Weights of a small segmentation model.
Model: 64-pixel images, norm groupnorm.
Training: adamw at rate 0.0018, batches of 256, held-out accuracy 100%.
Data: 295000 training examples, 11.9 epochs.
Rows from block 10 of a small segmentation model, named by matrix and row number. Rows with one number belong to one channel. Each number is 128 + 32 x the weight over its row's rms, rounded and kept within 0 to 255. All counts start at 0. Numbers have three digits each. After the name is the row's rms in percent of the matrix's.
After each channel's rows are labels from the 100 images, of 14848, where the channel reaches its highest value: "lies over" is the class under the peak. Only what is clearly more common there than usual is listed. The data: dashed paths with two dots that lie on the same path or on different ones.
# convs0: first 3x3 conv (model.decb.0.2.convs.0.weight, 64x64x3x3, standardized in use, each kernel summed), inputs 0-63
# convs1: second 3x3 conv (model.decb.0.2.convs.1.weight, 64x64x3x3, standardized in use, transposed, each kernel summed), outputs 0-63

convs0.7 095:140151129098202158122093105118093083096175137177156115138129118156068096143203153159122152107150148145100125127112103108151141145173154046137065086141128169115144149176166160123074141155103138
convs1.7 081:154158106136167078174139159119153188140188149174138163106099146158149139111121133123125100151131167099106103122107103131067100122109064015140113070120124163120125131116114151160106134101060134
lies over: long path

convs0.57 073:113101131109110072145078118097064150125155112130151090140172154146184104108101098093142176129192147170170092151112123089114144142128084198139189085188154115117160098127129067131128122143167135
convs1.57 086:116154148130062074109098173123175075133071125175117163104104173123133140163076085100156105170110124188158153088076103137121102127103108146112096111092139122132179118183140121114128163188165098
lies over: long path

convs0.43 109:092064106064129141134037121125121096131111138151108065056136104130136112120134050086123138054129130137189071123126091126100118126128073078114167124113127137098128133143136110151166143124118131
convs1.43 096:123135144110073141151136100156119124144230105081142114129128123105118128121122101127182142102135158116220150124185156093075196147170131164188153121122106136138110116121128133138155075142154063
lies over: dot

convs0.63 100:124195150172123085138150132089150099120128164157120140230116148148135094102108117138137076178172119115118110135174168157136155124133142182106214145141136185142135139137107201145153160106141127
convs1.63 125:126201132116170107159117111127105163125116117157139139000130110134098073185140134118076135114099129133095160108095148180154082136128133117081149171146135132106134123187158141091140139113167157
lies over: short path

convs0.3 112:107090090085143144139068139128056111097150102125094106102141155140142090219160227144151123148119129140185062116096101096135137120126133145100074126132125068146124106099105107132091133140136143
convs1.3 146:109160127107139157155123063156122131136143104096147083069134112107085084111162057152152147074131129156199172140138157135114185134142136159089193176132119138144148151201143133099133104154157081
lies over: long path

convs0.25 105:099077107099135166136000113058140099125053128121104100113130112123127117115143121090156119092106118104176053128124121106081102113118097097076098099129125135086135096120114127121096111137158114
convs1.25 072:116173118084123126124153121078114092163111104105091138094118162154124155163114155034181114144126133110230123119106110059119149132082121095119164118097134146115083173145160129167126108155110074
lies over: dot

convs0.38 131:145123147120100146107126088130110149131172134182150126095129105113115114148141002126142116111126112152136128124145151130166155131141255143127163113131140144192141131144153132112149158117132136
convs1.38 113:137098115164132124109144138145185110130158127122121136185121154132126169130085198192184112136131133145144122043129107107102149121123000128114121133092117108147139152164122136141122129142119092
lies over: long path

convs0.39 119:148043146088076156165086127161170142153119137187150044070141161066139093118183093098153116095125130108152125128117155161118148128135100165184146144136148132113149123099133159101179160102142127
convs1.39 164:182139111127107087103102172106138160108102144168126189162113191171168177158097148114113089173174114110103076123096084142143092118103178114148090096081132154119114141105095113158094164082073152
lies over: dot

convs0.6 075:140127107123149151084064162110062085165102131109129115108176175142170108156140106078137144143118140105184091140098088097178119142113088157150135142127120111158151120121109151088026147169191136
convs1.6 095:079163141093143156092078098098093185123153122150142168096137178094114156163152188083126149144118145068125131108040112198079102120127132166152176104125119097164148124117164128129155107145166116
lies over: long path

convs0.51 061:094146120121136172129102118046095134148070153086066118165104162199153149164102137156147116158122121138164144126166140155113132106099121124077160137134105148181100118136117116202048113172092122
convs1.51 078:150128104095175138151148119023115107110059139117130147079105149117147128180170112122185165119145165136125121122106110121178100150128143038078140138117167153200115117142127146125145103078118126
lies over: long path

convs0.37 136:131114126079125144149074137143128138158151128157102026112158197071161162170231104108130112109138131135144135191121155149150148132142169153143108112148149121141171132107123138080119180100158141
convs1.37 109:139184121153118088111105152147146152133134102170151170110142199107134175196102146110157111147133131119165108030117073126131135134152058126111120108110094147145176078179120129150131136162121062
lies over: dot

convs0.34 107:115140085169146164109109136160125117115106078106117148130094110087117146118120140163135134154110159177109162110200157173100123125077125149138178146062084153114131120209118112162144099127144023
convs1.34 123:134147163040160143143112111134144192122098107091149055134217133112094152215158071161163143126111097157134117104137107088136154113107151139105134170149133144114099150151169126130120144170105107
lies over: long path

convs0.26 076:092066102096103085091049102089080117162143107126137090111157142146175120143132121102140161096168135148163068141154092106138098125123099150078117104133146130020142124157170098154131109141163136
convs1.26 076:109126120155068109108119138101134043124074080155165145096130163131129092102092054088151159135139154185169144097164094101087139114152142131068124148118140157049135129173107133127111148169138099
lies over: long path

convs0.22 070:124111109130129150113059112114062085153070123080095134115155158161131121135082097063173131176125127125140098153133099152162117114124063150119106131126133118104150112128103176099021178167136123
convs1.22 093:164155155104096067158131158185183134072115163139122112103136139128150110131102065117127126093108116171159103080184124075125148127114128144095099124124115212119077106185118142139160147109068079
lies over: long path